config.toml
model = "masked image model"
dataset = "made-up road signs on poles"
train_examples = 122500
image_size = 40
crop_scale_min = 1
horizontal_flip = false
method = "simmim"
mask_ratio = 0.75
loss = "l1"
arch = "resnet"
norm = "batchnorm"
activation = "relu"
drop_path = 0.2
depths = [3, 3, 3]
kernel_size = 3
stem = "single"
avg_pool_shortcut = false
widths = [64, 96, 144]
init = "xavier_uniform"
residual_init = "zero_last"
optimizer = "adamw"
lr = 0.0033
beta1 = 0.9
beta2 = 0.98
eps = 1e-08
grad_clip = 0.5
steps = 32100
batch_size = 128
epochs = 33.5
lr_schedule = "linear"
final_lr_fraction = 0.05
warmup_steps = 960
weight_decay = 0.07
Rows from block 4 of a small masked image model, named by matrix and row number. Rows with one number belong to one channel. Each number is 50 + 12 x the weight over its row's rms, rounded and kept within 0 to 99. All counts start at 0. After the name is the row's rms in percent of the matrix's.
After each channel's rows are labels from the 100 images, of 14976, where the channel reaches its highest value: "top examples" is what is common among them. Only what is clearly more common there than usual is listed. The data: made-up road signs on poles. In brackets: how many of the 100, against the usual share in percent.
# convs0: first 3x3 conv (model.blocks.4.convs.0.weight, 96x96x3x3, each kernel summed), inputs 0-95
# convs1: second 3x3 conv (model.blocks.4.convs.1.weight, 96x96x3x3, transposed, each kernel summed), outputs 0-95

convs0.30 091:49 21 71 66 45 40 44 28 58 39 55 37 60 58 43 31 35 65 42 57 64 67 51 51 36 56 54 38 47 40 29 58 74 46 64 59 46 44 36 43 66 46 56 52 49 44 44 26 52 42 39 66 29 49 47 52 35 41 42 52 13 51 49 38 49 61 57 34 49 32 63 41 45 58 53 39 59 59 50 43 46 62 47 59 40 41 53 73 27 54 36 41 42 31 39 54
convs1.30 099:64 51 59 56 51 51 60 48 49 70 27 42 49 47 34 51 53 46 53 60 54 58 33 57 63 48 60 61 51 59 37 49 59 63 24 46 68 40 75 61 67 42 44 36 59 70 29 68 79 50 61 42 49 71 89 57 63 57 48 51 49 54 53 33 60 55 33 46 53 48 50 32 24 65 46 47 48 44 27 57 49 37 53 39 51 53 56 36 64 45 33 49 54 45 54 49
top examples: blue face (65 vs 8.4)

convs0.70 111:44 31 43 37 39 49 52 31 52 25 51 53 44 45 51 37 42 50 62 42 64 46 39 52 39 58 34 47 49 48 45 50 41 54 60 63 54 46 23 46 61 48 47 54 63 63 41 24 30 54 45 36 56 58 44 40 50 64 48 38 15 58 34 39 58 43 56 30 50 59 48 54 39 65 58 36 58 75 45 69 19 48 52 70 41 40 48 76 47 45 40 75 55 58 47 63
convs1.70 131:39 44 36 70 48 58 49 76 55 32 38 66 62 43 45 46 25 43 55 40 42 58 44 50 43 58 38 71 49 49 52 44 75 58 67 49 58 49 31 61 61 68 56 61 57 52 47 48 47 56 54 67 57 54 52 48 59 60 49 38 34 71 64 58 60 34 43 47 41 46 24 66 75 54 44 47 53 43 80 38 43 69 54 40 42 61 43 69 47 59 66 30 49 73 54 61
top examples: white face (34 vs 8.3)

convs0.94 100:36 38 52 29 57 62 53 41 47 40 55 41 50 39 43 37 57 58 45 25 57 53 49 46 39 62 49 41 68 53 49 56 19 51 42 68 52 60 04 54 59 31 51 49 48 54 40 43 35 39 40 63 29 62 66 70 53 56 57 37 56 44 53 59 48 35 47 56 59 56 43 58 29 45 52 39 49 51 41 72 47 46 47 61 44 53 60 87 43 41 36 56 42 68 52 59
convs1.94 096:62 62 44 36 31 48 40 45 45 46 55 27 49 51 41 37 46 53 39 57 36 50 42 47 39 47 33 79 57 62 36 44 64 41 80 30 66 55 39 35 62 55 39 50 50 31 58 69 62 39 29 48 59 67 24 40 53 47 47 52 66 54 53 43 62 39 54 42 38 44 34 56 45 32 50 46 51 35 44 29 37 65 50 68 45 59 55 16 38 47 45 49 54 43 39 58
top examples: white face (43 vs 8.3); pink face (42 vs 8.2)

convs0.56 088:49 39 59 35 56 39 43 47 48 46 37 71 52 52 47 25 68 43 51 41 54 59 53 44 55 50 35 43 50 42 45 42 63 55 52 50 48 37 57 52 54 15 45 39 52 60 34 26 40 49 25 31 32 58 32 53 31 36 38 71 05 54 60 54 38 54 39 62 64 35 51 40 43 56 43 32 57 60 47 53 36 69 39 44 59 50 52 42 35 48 41 45 52 51 48 42
convs1.56 085:36 55 51 63 60 43 42 57 47 48 32 51 40 38 67 56 58 41 37 63 51 59 39 46 55 56 54 58 48 29 56 29 62 63 59 67 55 44 49 50 16 35 57 48 50 61 45 42 47 54 62 37 50 58 31 28 59 46 59 30 29 42 71 47 67 44 53 37 25 12 36 47 44 60 47 54 30 57 42 62 41 61 51 42 54 64 45 49 53 53 55 65 45 39 78 47
top examples: black face (34 vs 8.7)

convs0.9 114:43 47 43 64 65 53 38 58 48 35 44 57 64 60 52 48 43 60 42 53 61 56 42 41 51 41 61 61 43 44 62 00 50 54 49 06 62 47 33 49 65 30 62 49 43 44 42 53 40 51 55 51 49 62 35 55 51 51 63 43 38 37 65 40 52 39 43 50 36 59 43 53 38 40 54 50 49 25 42 44 52 46 61 43 39 46 61 44 27 36 43 26 46 56 51 43
convs1.9 105:44 58 67 68 56 58 65 66 53 41 50 38 18 63 63 38 38 62 46 36 53 54 46 51 44 57 45 59 45 49 50 91 58 50 50 38 37 74 51 46 53 56 54 62 56 46 32 37 38 49 45 29 50 38 38 45 37 56 28 43 49 50 34 63 30 72 48 33 58 84 58 51 55 64 48 39 50 39 59 48 50 70 37 44 50 53 57 67 48 53 67 35 47 40 54 50
top examples: white face (75 vs 8.3); triangle sign (61 vs 20.1)

convs0.65 121:64 28 44 65 31 45 33 47 45 44 71 19 40 49 64 33 61 44 40 48 41 43 47 41 55 48 51 55 50 54 34 37 44 15 44 66 42 34 63 48 65 28 47 29 55 69 51 60 51 63 73 67 50 62 76 45 53 53 53 44 49 44 49 53 37 30 50 63 35 61 54 38 43 51 58 37 53 45 49 40 47 27 43 59 39 50 43 45 70 53 47 32 56 38 43 44
convs1.65 103:44 19 53 44 51 50 55 53 33 40 53 60 37 53 00 67 53 50 42 58 38 44 37 50 40 47 42 56 36 66 46 50 46 41 28 47 43 51 46 66 65 60 47 35 12 72 48 56 58 29 42 54 51 53 54 47 46 58 42 52 46 53 30 53 71 36 48 48 42 44 50 56 39 70 59 44 51 32 61 52 55 51 40 56 52 69 56 46 44 55 38 55 58 52 51 53
top examples: black face (46 vs 8.7); blue face (45 vs 8.4)

convs0.90 097:61 36 56 06 76 54 50 26 51 30 49 40 31 49 48 65 49 44 71 27 51 41 41 40 43 44 33 51 41 49 62 53 52 58 53 24 50 61 28 48 66 50 46 63 48 57 40 51 47 36 66 58 56 45 52 49 28 38 53 59 35 56 57 48 46 34 60 36 43 55 61 43 27 41 38 29 42 60 38 47 29 55 61 61 54 48 48 60 41 42 47 37 56 63 51 42
convs1.90 102:58 59 43 80 58 49 64 38 55 52 53 59 56 44 48 48 50 45 39 53 64 56 37 52 49 67 41 38 66 61 65 65 59 42 67 09 50 60 42 40 48 39 56 74 66 56 52 67 51 46 46 38 45 53 55 61 63 76 32 61 74 46 35 44 43 46 38 46 57 68 61 57 44 69 48 45 38 59 55 50 32 31 57 46 56 42 73 40 32 53 58 56 45 42 37 67
top examples: white face (62 vs 8.3); pink face (35 vs 8.2)

convs0.44 115:55 41 46 38 62 38 38 18 57 48 57 43 48 36 47 49 26 55 48 30 61 43 52 58 33 44 57 55 43 62 57 29 55 40 40 56 46 52 40 47 66 47 45 44 57 58 26 53 30 44 79 11 49 36 57 45 46 17 39 49 27 47 63 48 39 66 48 32 28 41 47 42 52 51 35 44 44 56 44 65 33 49 45 66 46 54 55 50 50 46 41 44 43 53 38 52
convs1.44 102:36 68 52 44 29 61 57 38 49 33 40 31 32 37 31 47 60 57 68 28 59 34 44 54 54 57 41 58 52 39 50 87 60 71 41 55 48 48 38 66 23 57 50 55 46 61 48 52 42 54 40 46 61 65 42 48 52 57 45 28 43 53 57 75 52 53 37 61 81 71 49 45 56 50 70 52 21 63 63 44 52 52 58 40 38 51 55 54 57 51 59 50 48 55 40 45
top examples: blue face (98 vs 8.4)

convs0.10 100:61 45 40 28 48 74 39 26 41 22 50 55 38 48 58 53 66 54 55 25 61 40 56 53 53 55 42 54 54 45 61 44 35 49 55 35 39 53 76 57 48 30 72 60 53 61 60 49 44 60 61 62 62 46 64 51 26 49 47 61 29 63 49 48 41 35 55 50 53 68 52 49 35 35 60 36 46 51 35 45 35 68 53 35 53 37 47 38 33 44 27 30 56 52 69 59
convs1.10 092:38 55 43 61 50 61 69 70 59 34 59 59 73 39 33 47 61 46 44 37 52 66 54 27 36 74 49 53 55 64 48 51 49 62 49 42 42 55 62 44 55 38 65 49 50 37 47 45 55 33 37 42 73 33 49 54 25 61 60 59 77 60 38 61 63 37 46 61 62 50 39 52 48 53 60 57 49 41 56 30 22 54 35 45 35 64 40 45 28 69 68 43 55 65 46 44
top examples: triangle sign (93 vs 20.1); yellow rim (42 vs 8.4); green rim (26 vs 8.8)

convs0.92 116:39 44 62 33 60 51 47 18 57 50 51 39 37 19 36 40 34 51 40 48 69 43 26 48 34 57 57 63 45 55 66 49 52 61 34 58 33 74 45 52 36 71 51 50 22 32 47 55 46 51 54 62 55 44 43 55 52 32 22 28 52 37 71 48 56 45 42 42 39 64 56 36 46 49 47 36 51 51 40 47 50 67 41 41 46 46 51 65 65 52 49 46 29 42 42 49
convs1.92 097:38 55 54 48 36 50 41 41 59 56 85 50 41 33 68 48 60 53 41 62 33 45 78 45 58 31 60 39 57 51 34 53 50 44 45 41 28 54 42 54 72 73 23 43 54 62 90 52 46 59 45 57 47 40 56 51 44 47 63 59 31 44 64 41 36 53 52 47 29 57 70 55 40 44 45 45 59 63 59 38 65 68 50 56 50 45 50 33 53 59 37 49 49 35 43 46
top examples: white face (33 vs 8.3)

convs0.79 098:36 39 29 26 61 59 48 55 46 28 27 53 44 50 50 51 59 44 46 34 64 49 62 79 37 39 35 65 60 64 69 42 44 42 27 58 56 54 34 50 50 45 28 54 52 54 43 63 49 50 49 60 54 62 60 46 70 34 45 36 44 38 67 51 22 40 49 30 54 53 60 48 18 47 67 40 39 48 41 50 36 61 52 49 61 47 53 71 49 39 65 61 42 62 46 57
convs1.79 078:49 55 61 43 44 37 63 34 29 30 60 36 32 13 49 64 50 55 60 45 44 66 51 46 57 49 55 53 39 53 53 43 59 53 58 46 41 60 29 54 40 75 62 53 37 44 49 68 46 52 39 35 49 49 48 41 51 29 48 56 70 60 67 46 45 55 53 44 55 68 47 84 45 67 81 24 46 65 70 66 44 57 52 46 56 57 46 51 39 58 58 50 42 62 40 45
top examples: black face (37 vs 8.7); white rim (29 vs 8.2)

convs0.88 119:48 22 49 41 75 46 57 28 51 39 39 42 33 50 55 56 41 59 37 32 64 42 26 51 37 59 43 42 46 57 61 00 44 67 46 28 48 57 43 42 55 45 52 49 51 48 40 38 36 45 64 38 49 61 46 44 48 41 40 36 40 49 63 46 43 58 53 37 09 46 48 50 41 45 47 45 40 60 47 61 48 44 58 57 47 50 68 70 54 46 55 49 47 52 53 62
convs1.88 152:39 52 30 51 63 47 38 58 48 43 61 54 41 53 55 57 26 59 60 31 60 47 51 50 44 54 41 59 56 51 53 99 64 48 48 22 51 52 51 36 63 53 41 55 53 58 60 53 52 44 49 42 49 27 44 58 56 50 35 33 36 55 58 53 37 57 50 51 59 94 45 56 55 53 43 42 43 30 59 43 41 53 45 66 54 50 54 58 49 55 48 50 51 50 45 53
top examples: white face (52 vs 8.3); pink face (40 vs 8.2)

convs0.95 097:45 46 01 26 53 61 41 72 53 37 46 44 55 54 50 43 42 66 44 34 54 49 39 33 48 59 40 59 47 55 75 40 34 45 34 50 42 54 23 50 56 30 42 53 49 64 35 58 43 39 65 29 65 36 47 53 64 47 39 36 57 45 47 65 64 53 54 53 27 38 35 57 49 46 64 37 31 55 34 61 46 58 49 48 47 55 39 38 44 35 59 46 39 46 54 45
convs1.95 107:51 53 33 61 53 55 52 49 55 36 26 48 28 56 48 49 42 42 45 12 49 36 58 56 59 54 48 54 47 53 50 87 59 58 38 47 42 55 40 43 57 58 50 44 60 69 45 42 46 51 71 80 51 49 54 60 48 42 23 72 53 30 33 73 52 62 52 61 63 74 58 60 60 63 69 48 29 47 69 48 41 55 47 40 45 53 63 46 52 50 48 39 51 41 59 52
top examples: blue face (35 vs 8.4); yellow rim (27 vs 8.4)

convs0.45 111:45 65 40 54 50 57 39 67 41 43 62 52 62 44 45 52 64 42 55 47 69 59 55 41 46 54 42 56 53 61 47 28 53 44 42 60 51 53 30 53 63 05 53 52 53 46 53 52 57 44 49 40 41 42 54 74 65 47 57 50 36 23 49 49 43 46 46 83 44 52 45 46 36 33 62 39 52 40 24 52 64 60 46 32 35 53 54 18 52 29 41 29 47 61 57 45
convs1.45 128:43 46 21 59 71 48 50 73 40 42 61 53 51 48 39 16 51 47 53 49 46 45 52 43 47 59 37 35 60 59 65 68 65 55 55 61 54 48 41 46 54 65 46 61 31 56 72 40 51 51 39 62 49 48 44 58 55 50 43 42 44 59 43 56 48 35 46 80 49 52 44 49 54 75 42 47 38 52 53 59 40 49 62 99 39 37 51 49 48 55 64 67 44 55 58 59
top examples: triangle sign (57 vs 20.1); yellow rim (38 vs 8.4); white rim (31 vs 8.2)

convs0.43 109:43 14 54 38 46 46 16 45 47 54 39 32 26 58 49 42 42 33 54 52 80 37 55 39 62 49 64 35 48 50 53 44 56 28 75 35 54 61 55 42 52 43 47 64 17 49 57 56 50 50 29 49 63 43 33 64 45 46 40 42 49 54 55 45 55 36 47 72 40 30 70 44 45 54 45 50 59 38 42 39 43 63 47 52 37 39 39 46 46 69 50 47 41 49 46 56
convs1.43 089:40 22 31 40 46 56 62 50 62 60 61 59 58 66 79 52 48 61 48 25 55 53 55 56 55 50 47 45 55 33 45 55 56 14 83 61 33 23 59 17 41 47 35 52 69 31 64 48 58 24 62 47 59 50 60 49 43 57 65 51 50 54 48 48 32 46 44 46 48 52 49 33 54 60 36 48 48 45 51 47 43 48 50 58 51 39 41 45 44 58 42 57 36 54 46 52
top examples: yellow rim (33 vs 8.4)